Weights of a small image captioner.
Training: muon at rate 0.0086, 11400 steps.
Rows from block 3 of the image encoder of a small image captioner, named by matrix and row number. Each number is 500 + 40 x the weight over its row's rms, rounded and kept within 0 to 999. All counts start at 0. Numbers have three digits each.
Before each channel's rows are labels from the 100 images, of 14976, where the channel reaches its highest value: "strongest on" is what is common among them. Only what is clearly more common there than usual is listed. The data: patchworks of several textures.
# c30: last pointwise conv (encoder.blocks.3.c3.0.weight, 256x256x1x1), inputs 0-127

strongest on: camouflage; veined
c30.85:498571526523458553470449449520545473518495555501524497491506441518483517461501491510500482440503478459441552517479576458446474507426506537489525493533508470475543525518463529520460502598506512579497481401528503481523526431534472484468483483525515534513472492502527508505485485530554514471534484518575474479528493520497524486504487459511500551509448493450448519486465465481507499511498

strongest on: honeycomb; camouflage
c30.252:526502432487491541524548481533540508549411528475440562511465497465475452449493487494444483527487500472501523499523474454486517490479482482533432462499528528450515513487456475484505467481468509513507488417493451559460508482459485489485510437461504520511536470492448486435507519505528578486461446491563540487495548521484564453497563503545500537472521520499473476552476530590579508476460

strongest on: camouflage
c30.49:387417493461435495445435539374521446514509500469533463530548494541524456466505525535469503548502472504500525490520457499437478494447488467492477513547445473508432484458470516496478500598428480504520428498519465532419514469561484515570422510420499517473451445489412501475475548417499474490496501515511549482572479422490464480461480470539536447405493489446441517455491496562487587423511

strongest on: wood
c30.7:558528433465550598501542544486459522487502525460521463502467482471515457463432464519545459551466493529523522479474497513629488446465531630478491512465481490455554552429408473459477441481602461557534464511484531497499466458487512502453492508505477520502493496471465498597448526514533520517514491548507562498509533485417466529479487500501543522423443470480525528562515453529570540428489

strongest on: labyrinth; cloudy
c30.212:548477488474445499505478526437470506455465451528515537472464545490551553483622589448549440584515532534410490553595458526433556470494385507490519534515502510484491496529582523502447439446575515477524571470396529473420454466457480498545485512558555446479502529512514420518548481515476471509538509472544498490467542483483469417599488560547445444452476565464499485485466528524575520532460

strongest on: veined; marbled; centre pattern: veined
c30.162:456454560476544484492499520481458536520478464488495554486516497499487499492502539466492492453505458443547474535463457442536503504554498533524492498480483596584484529523452493433512534476517462485541487449531489547485503462540509451484475489515496541507494506525499492545529486508519522545442488508522467532496531509462492562556504498540487520520465491519460530475473462552438524498525

strongest on: grid; veined
c30.217:482479535456566504474499492566486477553442550536489513552521491489483483500486533496507430451493543586518556502450535496472455565527503462524597451538479493480547503477475489483507489510439538491577514500561454467532427510526468438530436514472517526514486540516488497508481514514558464525471519478498489562488549429477396485475519499539574453459531482528559559512515466493564455594479

strongest on: spiral; rings
c30.58:516447482510536440463526494522512553534516488462534553439510419544534376462543479534491458460553481526529497441443476467558579443529513482502465410483507476573484531507522467396520450547513476529539510552575558531474566566457454509470502547498562488431500553493443451457526508486558505572464477492539571461531516558469500526492465464454431515517481474519522460519475489471466492425580

strongest on: veined; marbled
c30.39:512522521518506482459497513488504470470506468494526488500520487510436496452503519484414586498507472482536463486490475435484476492495494470548501534529480474498524497516516486492499487558492495557480508514547468490512474496493531477437480420477499556528483521458502506487484475520493514575483542490490521406525496508470499575487593447474510518582463525488513482478445480524491483435481

strongest on: checkered
c30.218:532560535475499536438485488515458590556485481506504492487500482507505473565478457496495499488495451545478477531486504516483464514565513506492478512473474518497502460474478506505502492482466471491473518501495482472493442511369507478493520452471528522533547489387533486447471448408446500458475465521459455479506568480519453562462478484446475481462551496465490500490491504482434457467553

strongest on: cracked; checkered
c30.98:529530474526514484459438528480469473523580506465507384545515490413450548502488475465500518470369510484538603547531435610460484515549516542459577532470431525525523477550481455543455481556571512475534461514491488560465511494478547552541527518493502460420503530529415513501518479520513556484587497557496534558512533519500487480478546478479521491418463503551415483526521476448485486473496

strongest on: bubbly
c30.66:521538518495463458474550468519467493550573549518501479512478500514473507473507471515475505463492532505483453481528461463477477503480482449506437489499486457486524506472505485482510553539530501452549557478515430485524467567412490560511566580483520545496454505473513530511578531407472433486438524473489493480542491468443478513509499481446494494522487504539447469520519527494485488460537

strongest on: cloudy; marbled
c30.121:509472491428470519509452437477498535397526531492499458522528495535467459559496490500530514537443471459469465467444491542458514503470503510508515466527550518536513484494504512519486523475453457488532483535446524537515489551494464400479483531546551512448459429454499543423464464480539473475482515583500532454508513488480583489486545546437467471498426483556532494480515529434531425544525

strongest on: looped
c30.16:443466481515442530444492507507439506528484496403538472476403451477503521419463505519503486524522490427518531532481547568477499456511509534509535468464519498480499535476516436523495539466491479497591490415408512510487560480467469555549523514488551484529471463399514529423491589516576513453415491433480567537587546461497516541478449507495499494475473482605507516480507494495540492515514

strongest on: spiral; diamond
c30.152:531511557466474450551529458433508524493489529517575577449461522527499466623527445555471509441484500422477463508452513457491539484512524426506554493515491521501567489480480510484446438505446483552539560612484505567454479489547499500494456466548456480498513512529442509543489521405497571530518475490499542560636479538551523511500522513475517542504478464541456494468517516466514487461489

strongest on: patches: five; triangles; cracked
c30.65:461488514529462501451528463502501518501517525459491543462509563450466531502518492498463442480468554459466558526555509418481528504442524485490471505526520504484524480502537538540476505531497490541446452518537495514550501538485489557502477472535562547506494545463542527503558476452509517490531508476543581525591544510445518537479449474492574495596526483462480442489454543478485453492445

strongest on: studded; dotted; plain
c30.142:506485505473463439530470506468481499452462477510503482502467487516461525484532510508497496488509493515491509528489520527510472456505482471484499510503480547516502490452527478507502483518482444542438453475496476494511503457469489472560436477497454471439518505534510540486482499513504473527488465504475491523513429483453504479543502475552525495497487462453484385523500521484512487477431

strongest on: patches: five; looped; wavy
c30.246:546420527521507479496499496462479485503478460563541491502412423517509464471521468553549486543401491539501540526499493497504459524567477482569470487463475518466462487447458515505440493498555454476455499521495493513481539497512425518522547503487465522575517482498522517541462534501518516538485481510503487506359495544513501572490468439522476453523512441496505527459526500501524514524486

strongest on: looped
c30.120:539461499506460518437449539557440487536485523458444504528518530550460418533518465496530534448461472509465494538565530471491508479495490535497434577440531531548491467483478506490420530494507542526533387492481453504500436490511512578438518488473445535537474518533521467578539442552534573516486532534473472538479470504538499515472413500512498458493560454523448535456479574448548458503496

strongest on: labyrinth; patches: five; grid
c30.172:468486493499487464454479496542517479511499492524509514493503483497489491544523489478510502477468489486514517452470484469499499523463510534488500541488465518513504547496473504500520463486496460444544456468518484456507468506507532503489514492490511507501512532449516579542475435500500549501560499519560496477438538453484554512524548487456475521513441513514462463479513500557502487550445

strongest on: spotted; centre pattern: spotted
c30.160:478407526473491520513463519503551501452524547485517483497522494497470490477471483456478481507504516491474470538511485557541502482527489419464463526496536504459473464528501476539480524469550466515527490562496533510465503487483498486506507461411559487479506440532513518587500476482459505483562449500492482532475480419525501551507538464536468522473509493463442499504503445503500491481547

strongest on: grid; labyrinth
c30.100:529429426449512472456505504478469542515546514498455497469511468489470462552626504458489519485452445464479454569468456489484532536505464506554440482509510508443511429502484462522487492549525540498510453482612470546519467480476557534599536524554517450496497522561479482545515508484528520505558506503548454545487523509522602536532497519464471529452541485504496479509446464513509436495494

strongest on: cloudy
c30.6:463506487485456459497426549588519464513512569526475546545518531514488548492537522530468488542455486545502454466560464476411416495502527442483526422434493620477477497475476524501534444501502525601465530525520568467438464508503491521533527494435476474526500453512519514513439532490497453525496504507477538524439511551469435452428536475561532581506444515526439512540474420439502531459443

strongest on: grid
c30.38:564543480500495485521433470425531527537545445470396539494492466502467520519530494523455517528515506519462476553499481548451490444509496461530472510513528482421449486468463580447495486497530549483470531565581549433523484457530620442484488538525510524497493507480457559578511501492546510479502447524430513527476457436509587559416421506512482495467479520457476451464437473518539506518477

strongest on: woven; cloudy; marbled; mosaic
c30.195:498487449520528520560528485493486512444497519464498535462446544484526500527541456519470550485497532527457513475481409580487538491487496492477481448504567524490496506512471522550458509510543493446514472547480472498470469555539431465500514451537514577539530583479486511534486509509543504493492526481528486553513488544555479546552528478439512501472447457528548414550490518515452454555515

strongest on: spiral; rings
c30.219:551467490453494538534465537556445487480500444504498491512497439432492464482463504502488457511490495466559522507583509454465495436534546526560486419503522484468549450535499457475497492476495505514516574576471513482564490470488513457573478475459460479513452480502469518442505470483456488522446526459482457458510562511529499482469476449468537450496566528462491510538472566552496384589530

strongest on: spiral; centre pattern: spiral
c30.130:585485504454498498512545440436486516515507490519524435499489474504441537492470467436533528470523480521531579521518484463553503540558534474475486455531476533466562470581501512533454447513468504531505522471460453567506511488449513495458470441506573459518478560484461448570480588459520495497436493529451478484468553487449479517509508534509493494545515485498469448463516528514533517458454

strongest on: brick
c30.196:496482490494498514569454512499554523478507492519464544505478453550466460493531554506532507436499479546476556476521467495528459513503454540528475540429524500419537512492529551479535487502482503544533487433496492490486500512453518512492562464507456464495430576527504534502515477485446496530463537497507491509475479504529476459529470518472488454526502449534475487529581583540524515481475

strongest on: grid
c30.63:547533495510514438483536523492511517484531556525455442454516515494568507492492498467484481481499513575482573498477427392437502474496550477556415491463496550498548516492441533463497458496531438447520450580542439519483466514521565494427557500455470498481530488484456520478532474519488587556461469512552503406440492482534523521518468519531549563490481491426498467556498464490560514510499

strongest on: brick
c30.222:445407524538475507586496506565457502513473465511493469525506471522530498417399548550488543491464499598461469538507543552498502514500581568505516551450529488524531460557497472527532534472466483473454546492453456482512495485444508510506512464457500421486500604531494522483539481483487512482476560453440545550630523522491500501506535500526472452554577474512493506456539504503520499457534

strongest on: marbled; rays
c30.236:387528451509547514507505531510588495519541505484492556543536493419532495488562491510579517479495526495486561512481521468467504490424440505536436508560521473510493465525471530480520532484501507486459535536520542536463474487481431472473551513441463571452480452488518424508471462518532502527524410578460525481487446486502558477437570542494444547510577484528479491514557515483594509481518

strongest on: grid; honeycomb
c30.32:495486435452519508480505472480512541570476456509552551459539585602500530504463489534541497546478509474534510547457501504536535540484512482478481501530539482518493534606512496438489446531467546576500455497449479450504571502433471466438484494566481495528420509493499549574560438536502522551514529427493457517493516489453441499482465454467499538466477529521446622437528445540487546519468

strongest on: crosshatched; spotted
c30.189:442458542452556524563441447536452544512554440389477513502545452535509485511492478485465456537526371572520479538556509504529504505543547479500574539533487493604508541569494500440487471442503467539516477516466464512469472465489496469500541495554481450528530519493511514623509524544552455533536549436468517452466529487485507562487523555525520504467457506472562468550441551499498574545519

strongest on: veined; triangles
c30.107:489456492496497514525601463534415500467519381521456515498459531499459425532495464536510580409521445428503472526491583548465445518470525516518486520415505512542527506532480496461446513514528500430480497497470513512474472499549525562438504459489526476449471555515513492510471541486483524471528498473466486479429479516504572499564465470471469525513482515483532546597541491526515551515519

strongest on: triangles; labyrinth
c30.167:598590471470524498468542511460551574542448541533488492566535506432397544456451527501496462555457453414557436467510472545459485489521539549576542634462431552406492522564521558426496472505471497488469542553479536495510482502508528542517534506482466607502489539508591505524553519482517514482503498503493478491491453480507544520490530475523536473506479463449493522489468562492562537461547

strongest on: spiral
c30.29:502414537556395519435501544515491510476500513486544491519547482540524513493464487519512458470514514528511485464494492413519475502455495523543581576493521506525478519550558489498479413511552520484538522600545526552451525467494486491476481508463556502493434449504489500513504395476471476521499459461464537480606520522506470510525593448554520439518573477447459424505435478514462556512457

strongest on: spotted; camouflage; dotted
c30.84:491456497412526475467477447464582484554599422535415551484453600580456492516413500528500486569492538403523566542514518467520490447583480431490531516404551423540502473476531496551503461444559503503356512550544468555556521492557458477503563502486446467502464480466461554509441536494524553497542523457469526486500549575566497560488499504465491487510466481560494519527533488453508437507490

strongest on: triangles
c30.251:476425495495551474568543541539559503490476431489454570534482502528541456507512464563450496561517456528527461524472535532517527557475522576524557499487496501513406507533510473516501508560487472481537552500569445537517520480461449516490431568493475490498417489511492534440486479503476511588517444467503574478452491517544504487553482536524481443510523539518533491544480557471446535469450

strongest on: woven; centre pattern: woven
c30.52:509595502484587504506529556537518490524491471464426519483528561511528445518468487484498558556430531538507461536527508525489529478497461447474480569499500494517451454551468535485498443462498488485522549487513499497549504515547550477493507505444498487524609469504527527393500535382502556489526546511506549439471498501478521539501484532501513527474409477498485452487590578473463505461449

strongest on: labyrinth
c30.23:501479485552476490551434553531492477487560485484467530457516474493483543545452454569462522455572452436463559596516451533475445502537591436478562509449502489451469446555517589511507481488505565491523459471523489438416484503471563520546585477527473542558492437472534490455537502476533449498520532506500457448480487546510489501579462470526500504539506564526467474551515507508516486481499

strongest on: cloudy
c30.230:425489576523513473457498454451528522527491505517569530536457498522473450503471486482484458507468499503498535513592515504507478522500540439498509501451518492517487481475511522517490500504476529487547640512532555538517512498544474492435465574478502511536505437508539503450527432462451517478458428509537456527474490496469559520550555511490535523511465539469526518531491499492536570543501

strongest on: triangles; patches: five
c30.185:554535513487474510462458547512474516490466527551417543517466509509574464527517542545480583518489563442516454507535494544486457548480495512515450514446502501547470450481466512470489520432429465530450483570571511547457489493483428533496518484574452555502489522500529514584484540423584499493388602558506440504554515445541542540515457498582537487479520589504471495553443534534467486534492

strongest on: rings; spiral
c30.134:491479507519556472475498514513522490465493528530494496534537487552534525558462493511563499527487540483482496469544506486502520447582525490466479556490469512532498489494409510478479498470473508488463515484526555563537568569519523526486501547503487492566489579473519490511574546471566562502521464480564509515527577468504485443520485582522475574533435589484466477548667507532465462493523

strongest on: checkered; patches: five; cracked
c30.71:512431490510569498567497539506532509532514520542543488512493512492521476502549529510455451521509492525528484516527546595439503491530521445520492513529549503484541514548485531504540515520514530526471514539486565494465484513550527534512604501528421480491430501502492442561486515521534500531531467523500481484451496454453538482500536519575464481485509498516503520421557501487506500501527

strongest on: camouflage
c30.31:544510520567546498538466535476537461543544595412577498545445457573556554577576474563577451455403501503514441487484432507450503533584492427453475510569580473480431500510499548516413417386465443538533534485532453455475521537465514440564480452523509482431523446510544443505533504472464512503518476469479497406507543525538464470477473516466508497519526522440498503528524531599506458528562

strongest on: triangles
c30.5:517538539615666496452522565505436478488386420426462457520391559473428455574471454515510500533534475436491504556469596506475444511508489558484463524503574423537416526541513460448543442440613474556532547457507510473468498474491571519515523444485501492499568459504463532473467536513533489446480468513487505461501487493512488536482498610529494481451524501443515478525461472476495497524528

strongest on: honeycomb
c30.232:391469457587489408499464456400583530525493438555489464495544496520495457492510586505548425475455515519467523485487544531520567525495569487549502418532483439516515489567452569519533457536466428477493528505543564459550528454487458579447497458489588535431528516488497505424495544500472478482525516500484518509423501475502491521512495406496450546430521491468489486526515549431522485468499

strongest on: crosshatched
c30.2:468474503479531512490505496444523520550480451536529452436482465480441512466496492499488557421536475552519537470492500470478501501573509514504518526500438538440472490502512478540508475548524487534506519563447462513587520508486501522468581544537512506474500517443493493587458474486501495538509573505512519468530514510465439544466452568536479531488494449451531499499560524460473453447487

strongest on: woven; speckled
c30.104:520451489471448469461487489506550536499494501530517512499541509520538495488562456492491528496522440496516490494485443494529492477528519543471546529504447562531550482505478541485529529502525555520509574534374477464525481456488485553540464490543508498496575461570469468461483500519515458448456531582519530458456499558464540518516545537517464479460477548557493497544405489517500540503524

strongest on: diamond
c30.21:604534477474470473385586484466490546512453528428516394540538506501475351546450516417456579458469416549462510420494390487555577473530443552417517479563487496564440534533382481506424434530562552461485552509490498520571470533496483526495498414488509509488494505506509507482470588515470526568542497509508511489503510471544456460506503483502500483452542527562553512435532466464422423492520

strongest on: rings; spiral
c30.53:501448514519568518429547486473503519540448406511420514495505507464471540372488477595470460512501486436490412547482401521470483620637530454447478492495473474395499511496475506425477496518473519584458485484522515467466474442531526499470477485577483429504477558503495494538500526515580462502530454497474509497609499475517469464539458503463490508465502517437495519529488472507457503505483

strongest on: studded; patches: five; diamond
c30.249:493612473444567491521508495529470528481453531473467470510521523485435563580555538485471481528491526462505454462491499559508473545510462500502503457475495472461497521505515529510536488503507471474563487466530568498483523473452546474458488492488459556508472485527431560502565476498449524453510459516515514466512458519453418507467500503548532528505544541528492478508479484522489504503484

strongest on: studded; patches: five; labyrinth
c30.68:545515496511521437510555500533502523554527522569484496558513578493462430564510452480480547507506489499490508500516519410524533479505507494496431519522469551462503497476453447565509473473525537484550558499585433466467532524518443493483573466510592534463482507482529541506507499470503453533518526469538527523463462506567492521493549506457506478529536527477440527511471485415509480479487

strongest on: cloudy
c30.247:484511462543531457449519481512475521516495502519572556523480447527529516467477496536551440491594547370509505523542552521486465410525493439425457549501507505507561426470548559491473476511520486486483477492458482486532561511489517580501554457610589491451529478498478471475500480525534472474487494474514462517445496549531535497494488509483484476563514513497500496567513503562509503553514

strongest on: rays; spiral; centre pattern: spiral
c30.57:532500464535447454546564465442525459468476518584502525508500533467502449559500462418481504542460500570537499485463510473472553510548462573515527508506495567522515551468483547574495533482475566507482460550459464450588503550536487503512523440497556464550525448421540516507473506518525446504552514440420525447531507517577532480497396450451487473618541497465494474569513473546490532449494

strongest on: rays; centre pattern: rays
c30.73:489519559515534544520547462552510497536480516477497436528576481473524492446541477506502514528508485471523522477532501471503517475510524478509550444512481521439561468500486445507469560527523552442508416516487441653497526543502444488477541519553501490458552479546472486512579540514494458548473503506462414503505464518550559486534517492484536528489492501395446518489545527433563466515507

strongest on: diamond; veined
c30.111:494457515430522532497468511481502567543500504498535495526511464456510462532488503490485515516525501478488426486525495510524492542561526497517491490494510517522468498491539532458511494475508500501501503468536519482502500497532499489549450541537439511494475493478534498511445544510520522445485515537496541594535453538477468454528473564495529496506473500449512594569422457462539496535508

strongest on: studded; centre pattern: studded
c30.34:488519583439428586516481568462508556555498518493558525462502547542474447457578455458522480530496470607528571484523485467460523562555440499507517457431574540466513554493480484464542515546522518544474548470447550455530490512477454442482493561461459488546474507504415547489518490494481440497466484498512498422473488567509568452527459470512556536512444532424513499602496474583592468522466

strongest on: honeycomb; patches: five
c30.226:504531495500484467518488491510512500546539491473520505468503519493505473441520503511496548498513503527441481498578471557479500534513474509477478464434519454495481546405450484504473548494506481543551458527484424438557579469588479488488516496477496437500432565510512507418428487525509567482522494446468477468528465525468460542437555463577451467543540526564561479468467469605557524481479

strongest on: spotted; centre pattern: spotted
c30.153:547513544501497537479420492610505446517427543494544503511516488439469505508515468475552486461413479420466605486502530457501418501476508561560433542590448520577515517518493430445493526433506503411526539560467474497534491431546503515471488448550502578488497520535497518584522481520564526539466505434460431530553533527428510538488449512502483478543446481509498497559506459490483419455465

strongest on: bubbly
c30.223:460470481454459485559535552492560426411488556421483527475495447482482452503493548484444497423537538547530450470534451477455505516445516501480551512474551505470504542456509478466533449498502463528519527480521554455489640581472538474529531486543554487523529479466547524495480475515587507490536555451528419503562512545503553538576510523495472537490442510554501456456602472547484538531514

strongest on: grid; patches: five
c30.197:534488455464514546493516495467485482467530516481517468551496538549491518449450458517441480468484495509527519440547444471516481435484477509468455522527550480496509589469511539482451455461565493492532472541502527518572452474542467535486497458518486446517480537440493486490442505460478514455514461592473504492461565455578504579478572535520470481434522449499469550484481515527456510503482

strongest on: woven; speckled
c30.127:462457532454519545494516480509490517449448465515471490516534513491545510517445497491500452513520531528514458481484501482468489515514492508512449461526511503453552554491551491486477495470483432563462545516551514462548514415505533522498531520471554505547570450540518570487498517443482508529437492506520488467517486598546564580504485555457556505523508518527512506551508454487484481497479

strongest on: rays; centre pattern: rays
c30.183:477529541519551486541525514517514489467449462503478521424505432463479564514560501469509398467494498550518484562493504470525521508485535506483518554459497484518532464479426544465465549566471586542542556464450557553522511492466528582519452489578475442508460505532468490472465524479519478431444430468465507500474458513557467456446521461545511466502394505480563502504517523542442546501461

strongest on: spiral; centre pattern: spiral; rays
c30.62:542505570471438540517524537510523512517476522527460493453543503446540478506485537596507491511507468520499433508475481527485438535525509541473457504494505490463526503514476438524491498460503532422519582541507518510516618500459517532486497539514448538498526522490528541556465467498525455478485437505499501512491463470468466450488523436524512513526548486518483484514489495437521544473452

strongest on: spiral; centre pattern: spiral
c30.96:570478529531412437485540479542525578447592479511546511568538456518497513483530527549537516581407442521516523493427477497484492493596474450400499496472488529564506458447476471449481413472487511498453435539485494487504514571455490530500494494438512543570533496483576515494492475514495466514525475532418476487491444486482460472576487515502410516429539544481515460478494548486485492456512

strongest on: cracked
c30.177:516472536501483487492521453524546461431505472544580529500500518533440506468521443466546530514451494460480449546486484520500496470572477508517569445515469509516501502478486507528527493452519514517544536439536499480555520434509483482509496578547491485454482490553499499539544510524484466430560489503440555464532446529512568450493526518482444532488469509523505575452496507483543542524549

strongest on: diamond; patches: five
c30.231:474505427518504511528508479524441538513523485447496511591489523498508446542445504464468501450521481572469539436488471496460523469431491506519521539480468439510497492485543478459461465410515433542500515507558416502518432545430525525478537428478450417509519472533535468557483515454559575553476427477436573505449491499499523519454520453559539552528532492528429426538534507518581501542474

strongest on: cracked; rays
c30.216:491522461562553545538556537536545514525577518542494492546524501526488488529506495469516533501572505524488502470522484496493495515449491518488481494527489523494494505414484430509438535480508523578488538456520472502452520464532540454541540512487505460575540495407464515477501571416490444504482568500564510475492528512467458414520471528483489487462437558445472491514510508482413479499527

strongest on: rays; centre pattern: rays
c30.116:498428486503479503578471484428472472483449464501458560537502525579522518567504544465456478547502521530523442503517565487536500509555474510495514545527449461512515488436469496465530518566474545482503529557506492609493539569467472564461508518493513447557470441475501494523448537588505494477488490500470501532470504533530552512510528487475530513501504568448442428464525527549481472536513

strongest on: studded; patches: five
c30.235:534470509465483587493488482492462465513507541550528478491490453510518509476474504472498493513501467531503497478524509544476538523551473491468521463550505527519529518504501522472503440495512536533552448499549491486530488478486466533452478462478446479509522524503425543490477508539520497413433510508505484441549475540567460560465502502536474469474562531506551506521542527465439421461499

strongest on: diamond; checkered
c30.237:465539486450510530416474446544528448429432514573492483463497496478503479478484524536532455535391575588536503552464524473429515481509404450479500480529524552494536527514482417546484506501446503510489543534472469482512503520494522524538494577559523533526437557498436517520472451485421444572524457435519491574579574494480546419527471502583575473523482493505499485510422424478550497508432

strongest on: cracked
c30.204:449483429455513470512529468547496500491522517511513506472436445467504514475505479497504448496531497516480483458529485487505501482562494463429434471412493474519495460520486452533500507453462464468533519485465520520536465523604484503467490539503466506469474558522476572574550477487467477448517460513483497491528552466484509470501547486516521547505524439518529529472518532455485546504515

strongest on: rays
c30.70:521520508568512564499522498534508536532505532550536543498513550477535537498540448490493456515494524445490587490440482492458550503453557515475606490505614576492522464488461519498504484554571547487499466516505448504499497538439532450527572455545530499512450551530473517416361413571530471595513573479474522495449484499524509484532455474458525499573555555498528431441479476478555464506490

strongest on: triangles
c30.194:455548522538502643478535496437566460514492590519343474536498529520611483548403456487513554473488603470463467597576560516391531522576455484509423553466410489525532452483450440398489468424537424517503489551489443503516505509502531528492525516508479503458477487492473492522504486490469510495535554489488533578441494498497491487458486536512515504528506527492495509473501535498507480466552

strongest on: honeycomb
c30.215:512485523506435520534491483447448537483463513499479489549545494586543451485423491469527476437529414521481504503496524508475516478480455489505529472568474393467485444544547436531518487542539483481582571450480522473517444434496499459569494531536525488475485560535442486483519487518499485464551456500467574438543488433437518492521575481495451565580515561507424492490503443543557538587521

strongest on: woven
c30.203:484445518467494537512455572434509479471496483493463496512475560480484543490506465444513484485462519494523548527503472503501554492538471524489504502512521513445502462465459457428504510538495484458523571617539389540540509485434484533523482507492429516475550540453550499507462589454442528470550436452488496450543497486563502613556557459614567442516470539456500445467455500526491532564445

strongest on: triangles; patches: five
c30.158:466523510448464523517523523582517535470492550503531532548520502595423489541476508540483460568490527505507512511472535508538497466415516483482452530493464489535529447586570461514503490485495460488464453500509450546494506526437409518542486464531486547499532522538500485541542478480488466465482523445476526515474540471566541473488499518495510498485451477467533461471522510457547543565434

strongest on: brick
c30.188:508568518503540526511517477492473462432536530518507515466440446448453483501578500498536500517522481546475551476501481574507500499480516541513472501486482549485503493522571468475544500473514525491544493507494474508466495552542554482521458526498455544439490557500455471550534489471516500494468550500512425520528532528563524483462547498481540574464390583435490501489514470508491522513532

strongest on: studded; labyrinth
c30.118:501458449519512498549464497485471580532493459429515522445402478505543445504432473544550476621429446490465591422476530487587463510532457520511541589511619527515444475534516485449530481531501493509524528572509459510534474412501495468502494518511496459453469515547613491540517563484537481488581481576515567499487472509512482513512475389496467476487474439502466468530481522498499453443544

strongest on: grid
c30.229:526461469526514459537498513562507442567504475505526529503521479514455487473526477496505439441481446494489548507477516450541512548507461513461493466497547461516433467433481463483462486508487492440535515508473439441552522486445530510494524502485501520478477467479569475505562530424544504501455466513519480527517566535535487484478478479496547539424533546558463527501439483487517487513531

strongest on: honeycomb; camouflage; looped
c30.86:448545514516466495430518526505528420543516523480482508487510502521507512513483507508504462465511479481467518473472452463478453498571488568549499476471570524520541542529557504495562494497468528574499433492471526528532543459481465489510463520425516486449499440606524525454503502554521603498539446446548429377478488586530442448522454535543514442529493528464435526525521503510527445475505